From a checkpoint of a small image captioner.
Model: encoder widths [64, 96, 144], decoder width 256.
Training: soap at rate 0.0017, batches of 128.
Data: 48750 training examples, 20.5 epochs.
Rows from block 10 of the image encoder of a small image captioner, named by matrix and row number. Rows with one number belong to one channel. Each number is 128 + 32 x the weight over its row's rms, rounded and kept within 0 to 255. All counts start at 0. Numbers have three digits each. After the name is the row's rms in percent of the matrix's.
After each channel's rows are labels from the 100 images, of 14976, where the channel reaches its highest value: "strongest on" is what is common among them; "peak on" is the class under the peak. Only what is clearly more common there than usual is listed. The data: simulated stained blood smears.
# convs0: first 3x3 conv (encoder.blocks.10.convs.0.weight, 96x96x3x3, each kernel summed), inputs 48-95
# convs1: second 3x3 conv (encoder.blocks.10.convs.1.weight, 96x96x3x3, transposed, each kernel summed), outputs 48-95

convs0.88 148:090161155183127102134121119126161126113112094133154084046100186063174110105056076179105138183103077144124094101191089104069063097110120170150111
convs1.88 122:143148180154189091114122064161166127080145094103090159144129173127168139105056134156161198138098156204136120134238155159154085120094156105157117
strongest on: band-shaped nucleus
peak on: large cell

convs0.65 147:089119131123165080135086093136105146166146074103125120112114160107116127073096131126112106154118057134132069112077093102110088090128105067080107
convs1.65 112:113084146110096131110064118188073194144175101100151156077127152138134153157097139121108131146121135154141181179146188103101085106118126118107100
strongest on: dark grains
peak on: large cell

convs0.24 111:115113123155127084088098105106136101123121141131115061099097125094162103126088110121092189110113134113106090049124110120080089130072144114116122
convs1.24 096:143164118122120133067144128082090116082125107084111091178128089095205130144170114175188161134129140135090114129163133149132192144138182113125102
strongest on: band-shaped nucleus
peak on: large cell

convs0.22 076:050088121082150162117132071119056155134086112094137107138083149103121112119150114116060093109123130122140077110105133131102125164132105113108114
convs1.22 097:151109124097135115107133084197111172077116144121143194142118152157119162148135111130142136081163147096139163147129084134121133114173167167154115
strongest on: spiky cells
peak on: small cell

convs0.76 127:097119162159160109108126135095116122159106093144093120122094180097081070108125062078099111141083097160136102094176129135091085083139075155139104
convs1.76 122:160118205114204044168119097176142159160155126106040170103154184176107173119103123140150103120139143159129124143142145153138107143181146153145129
strongest on: crescents
peak on: small cell

convs0.82 138:125101114122132136121102115122158140236108155137166123203128103115100126148242133091144148121105156103129130102100092143187185172117142154141179
convs1.82 117:161056138075103154097135198115114149173129083096123180055163117130174120107093104115139157114141094075106163149066127127167135096161158151160175
strongest on: two lobes with orange grains
peak on: large cell; nucleus

convs0.53 141:067092121135106156119112122092088118104143123074165120143112130132139126141130151134085120132167119108112131115093119078080117149102155071096132
convs1.53 119:148101148104155099098121094167113181083126101178107180086115106131179113093052104149131110107119137087146153158068114145134113111155118174176112
strongest on: spiky cells; no large cell
peak on: small cell

convs0.42 089:071094100125121089151127100093048129068095108143153161126113119081068109153100116092124116120073139123104098113110102161059114132126128079148088
convs1.42 080:111096093114148142124191121148108169088121136137169167156068083105128123170094154116142109100196132059154143123171119100150122134131181134118123
strongest on: discs; no large cell
peak on: small cell

convs0.28 107:107132140163160143162091105128113127153120069103121093139116215099128124055128127132092104137114085113091070136143126065099074094099120150126094
convs1.28 099:151093203116200049168094099152167136198145112134110140059143127154131132140125140119153121144142114141145147145140151059126147135144168170129121
strongest on: crescents
peak on: small cell

convs0.63 107:130144167168154139195101098084131108157117069116109072140113212094107117107122101101133117149101073148104096073193126071116088094106090134160086
convs1.63 106:163125194130209030162088127126173139167153130116060132086147151143151138127133125156126118154142141113168134151144156112152131136130187172147148
strongest on: crescents
peak on: small cell

convs0.29 109:140096122129106095126126089152094159140142143111132077106125138073154120107110113127139113146164090071142108103074095060138112089096130128085114
convs1.29 097:110143135157058103103105109080121105128206151127101082078148112147144124222126110138133127180160163061141169152079127020112138128110122147132134
strongest on: small spheres
peak on: small cell

convs0.94 074:154110097101066085139118105103106117094093103111089105097073120080080093076087092129155080113136086125120093106098118066136058092115051091082100
convs1.94 105:100141077160103145137138102119124161122112167127125087124149098138138137238112135108105168156166196076114112121106159120107155152140087158117155
strongest on: teardrops
peak on: small cell

convs0.21 149:106132101112106175128162102126109156094167124133098117169179086150141128125178107112144157151192142134167152119098138188134124118119125122103105
convs1.21 112:131095138048120106187106133128128188088167047123171179138123194150012144082101157088124124129139171103096153138109136063118148107114188135099118
strongest on: small spheres; no large cell
peak on: small cell

convs0.91 125:114134100083138111095156128106145129064132131125156112116118107119132112134091163077143075147107135101102067089103154094125085129057117069119135
convs1.91 110:125089174168149097137098170022164146114091105110220147180104123096090129140157138132147133193084114135105080114133171142154125131099146114066156
strongest on: lobed nucleus; discs
peak on: large cell

convs0.85 064:116100071096095131132117132100130103126169090102128088127118087143076132082110153088129119097085073156160083114120142090150153114107154031090138
convs1.85 082:121148137131130114173084125113154175088075147127193121104105137068182112212133145122122183171146186104194146149146155115127145150137090188192166
strongest on: lobed nucleus
peak on: large cell

convs0.49 082:085054167159139108096118100061093140140118085097110095080117109072114135108128093106092121090061120070100076120125139156112152149092141151103129
convs1.49 083:127146055106106118111124140145109124083064138121192173144082086136162137123139120148170067127171089084101149146101114114137167102151209104136146
strongest on: discs
peak on: small cell

convs0.27 116:119105096182124105198088112112118105130062116148073082119064145111127125071123092132132104150126110088109118068106098035147090116107109115125114
convs1.27 107:146135195189214069116116114136156110124107150144085120119133132159188113214099134160122110129158121106119104179127153142130139127122167211145112
strongest on: crescents
peak on: small cell

convs0.87 089:128116126119174083143184067115061168104089124151172107077134085085109088135092101100125105145119128020126080127133081150152127135083110120122087
convs1.87 091:155178102116078116131180127098091125148076125094199125132120105105044136126158064104147118106172140141099116089135128150150152150148106145141132
strongest on: small spheres; no large cell
peak on: small cell

convs0.54 103:171117104173106118132104156088120105106152109122124075072089126080153094119089073147114119128125089166152099096088144046109084084164091115177134
convs1.54 105:160140118186174145089081051087064045111127118114120135080105150117129125132104086153117114095119168120155146138141090155138116141104143141157103
strongest on: kidney-shaped nucleus
peak on: large cell

convs0.10 095:092094073149175096098119089070171111097088129116090089138107082105106113145149097118123104099076147095080101067145126119077146110088099073153124
convs1.10 101:130146141095141167110094199117099191139092088112184157150136108127218118161149154160151213167154144163160103110193102108124170164140187125129122
strongest on: band-shaped nucleus
peak on: large cell; nucleus

convs0.4 150:128135115123081142098149097094103134148136083127113096083126148106104078089079106121077106091077095130139074149140116204124093107118112128123102
convs1.4 131:134199187099139095160145125135107158141150119120099117133121155116069134089125093121149141146110185136143152081159132158143138159110079124148126
strongest on: ovals; no large cell
peak on: small cell

convs0.39 081:046137156123145106125154118148097130151120083070153144107164137097141106082105064095143088156110094092128108100075126111102100103132138139059114
convs1.39 102:155097068101144175084099091129137151085141123146247120110118066113136154145109136125120121126158133156132133110139142058139131115058155110115126
strongest on: discs
peak on: small cell

convs0.58 064:106105120134175125094073185158136168162118109086156128119059167078123051073131101061100098130073107127119085081107161103087110101139093114134159
convs1.58 083:108076118162049135114113118125145122115125142116092114146174096158106154186144113085137153152148168122103140132131132114107123130179134156128191
strongest on: small spheres; teardrops
peak on: small cell

convs0.51 108:138134093082180077110146085178098194169068135107130140092074099046153111140105118139143116144132164139110103098145071125105145113160137114115087
convs1.51 096:124089129160088124151104111207114209133109106121139201111153130154103128136086122100145151156147176144123150145178147108116134103182143153128158
strongest on: teardrops; dark grains
peak on: large cell

convs0.3 114:083093194116148120127133113081125126182185041102134086122148172088100077072122120082094124097085079111160064112152131171143101100085083147111115
convs1.3 092:140182161136158043163108118120170121164180124114091106054121197142112160114129109143116123172152151105192142134158167127093105106144100170154149
strongest on: crescents
peak on: small cell

convs0.9 100:084126174159141106135115122077135112166121072095125097142099174109097087086124104092099079139099091129125063100198135106114083085097098155135108
convs1.9 106:165133185112192025157125115137174138184134139119020144094141185162130134121146123163131116153140123136145135139146149140119112140137137176140146
strongest on: crescents
peak on: small cell

convs0.15 135:142136105138104168112152148136171121102171120160096153156210110195129119126151108119172138193133123159124137133109150212144106099158090095121132
convs1.15 112:142057126090130111149112172087107091119163108119168131158127183144049125069170152140132069131105128114093137134093122062116107100102159117085100
strongest on: small spheres
peak on: small cell

convs0.47 114:097118201188163137169137118105106117187118078119130088152132222110084132087134103112081098147110090113131093099136127114109088111099096151131103
convs1.47 107:168114210113188041158091114140190120202127123126100149076144192164152105138158136113135103131156109122120148163160162099136169126134164170141134
strongest on: crescents
peak on: small cell

convs0.0 086:094066114135154143096097093112098116130106105100130102145082121111068129095120139091101098076081116090123094095143110126083127162094142071143125
convs1.0 086:117205136078107075143130091126150189059067133105136233133097106137107108190104113106140099115113186116126136123112142128161155121139169129126092
strongest on: spiky cells
peak on: small cell

convs0.43 075:146135131136127099141131071106101139125115111106121085083092172085058091106079098091118075114097101075128093077111076069140074094116110115105142
convs1.43 086:097097127194079147061144187145152103099122142155111080131128017152174096147154194165130154088171103091148103135075128103110117143079127141108119
strongest on: round nucleus
peak on: large cell

convs0.50 064:111127134182083141162112091138097094126134136142156114117116200108117098137104120092120148191103113088099129189072116102089135140121122106095143
convs1.50 110:166126170122208090154096164152093123128084137170076160107163169172172177121159122130108107096113084084132118108096162095089124142144157181157136
strongest on: target cells; round nucleus
peak on: small cell; nucleus

convs0.84 062:094140107151102077101096099154127116153090128086146100088131170079124134100102081125147108154076107086090063152075126107078100100069161157130132
convs1.84 087:164126163146136126053159116153122131111160158178097049134169089171232145132148163204129137129170135105140164100153092093105118134100170142166121
strongest on: round nucleus
peak on: nucleus

convs0.30 109:083101116097176149076152106096089121093130102075160140110153083147084140116106139119107106107052128126119108114123077110074137178115118104116094
convs1.30 090:106161135095146107139149172152147201112087102150197198154063085140146136130119153106139161158147140130138169154144145156150151140117174107106143
strongest on: discs; no large cell
peak on: small cell

convs0.52 143:103094117101150092116122169114208102122144141118133145149122123110120072156133131066140122164113105103095075091145196130168116130129088106127196
convs1.52 128:106086155124115099129120171059118115119087138116178159181106140148120117139201156141139096135048125146120104138097127085143082104079143096078153
strongest on: lobed nucleus
peak on: large cell; nucleus

convs0.41 098:099135121127149117076095110065121109088090061111130080109104093114156152113094127135105100121102129094057090104131081121080115131088131121108130
convs1.41 111:110134161104133149096084123131140148108159143131151123145128127108191165162139173116137177166146163128203137130152139085156141152103164141164120
strongest on: band-shaped nucleus
peak on: nucleus; large cell

convs0.20 084:122083118141133088118135084164086136095134166162091104051113118087122104121081073120162136127162142127161123131107124095095095116123062110088076
convs1.20 094:109181087129053125163133116088105142124147137097130090152142149152113121158163052119132124148141162070039110109109157114102106104176140143131144
strongest on: teardrops
peak on: small cell

convs0.73 122:133096120138185107127173135122097113144114141135180128092123139119098104143099160124119089087054140114098107140156109129113142149125166159153135
convs1.73 111:135159158108200113153167122093125151123045084131185146107103167129044139091136131108185104126174117127142145138171159141161129158134154135125142
strongest on: crescents; discs
peak on: small cell

convs0.25 153:143087124084137102117095159120204135237128106138114106193124103097100101100204087075129117132093102098122108115098150159180175104098120145091184
convs1.25 130:096071144104093125111111218068135128196138131108145135118179132134108094121199140118115134159067103118083100132094162091157114103131127104102156
strongest on: two lobes with orange grains
peak on: large cell

convs0.80 118:137134115128077124123145082098144140141132165138166093163138107081159147151159165084174152133160151053123142114110108169133143138061143083090100
convs1.80 090:158076111035099113114148176100122160165136073103129172094138131149116102097081054082174142111150114060111156136065130088148164074166219170140170
strongest on: small spheres
peak on: small cell

convs0.46 069:148103126149141073104116121123135072105108114129146105119099134103090076096097078094097123159048111110141089100127138132104128121132112155123161
convs1.46 075:062116129106114128162106123101085165081101151132102159145108080078125100152141167134129130107175139143122174142167122039108121130076133132148095
strongest on: lobed nucleus; small spheres
peak on: large cell

convs0.45 099:093111122112125083119091107123122147048136129133138097124077088097108104096099161064122079109121098070124083110088125144127100146047125124102121
convs1.45 094:117131147097069139122141106092125160135154122131174090107123076098119140159117112136137195171134163110204140128117170096126159125127136134125144
strongest on: discs; round nucleus
peak on: small cell

convs0.69 123:115080134124138094095186116082090116135151106148157095065132116131095103138056125084093077105054130108103088105179117164125125160118096108120106
convs1.69 114:134129136104186144156163140119134146094054089135191135160099178115043128073105130115191111126113136165143143121167144129150120146126126092127167
strongest on: discs
peak on: small cell

convs0.23 086:169118118162133118137105112156113119112126084182118084091175099114122113080104103132169136123180144114183136100126145131223101097125087160126074
convs1.23 103:105096132131092094154161111105114110128144160110128102141139125129064118116181071121142129147169156111099119105111165167100140092154092154119117
strongest on: small spheres
peak on: small cell

convs0.17 143:143131136122085128134203041110105132131090137162121071153141127141124117128141136071129116133149139059121124137140102181130125106035117147112104
convs1.17 123:116139102055075126152177133085102132116149102115135161115129122120018110093134105090152142119142142147109130099105132081132173135132136135153139
strongest on: small spheres
peak on: small cell

convs0.37 069:134077114142140128154121086079083053164123141100144137070106127119071137152080089119138122093099113076129105099158137129115110108082090115151080
convs1.37 075:125102121117107095099191107151085151065056110147140166174072085089130166106086154095143099102174123105122128107097130147154087114171150128147132
strongest on: discs; no large cell
peak on: small cell

convs0.12 078:128077094079116107143137116105124081150118079101148118091154117109106109116086075112099082137054151142126092065102100105091105134102115068110137
convs1.12 123:098139129173188162138105173135136155108052143120210124143084168101119137172171163092147145144160134160136120134186151090168163172104155163136139
strongest on: discs
peak on: small cell

convs0.60 155:144111170163101121144122141051184097184145112160132074195149164160092122100208119047123155128102114089126139138131157151156161119078134145111201
convs1.60 121:146050153096146108152111214085150122161142130091087147096171191136131113116160122090125125130144107124105143103061143082138129117117149142116174
strongest on: two lobes with orange grains
peak on: large cell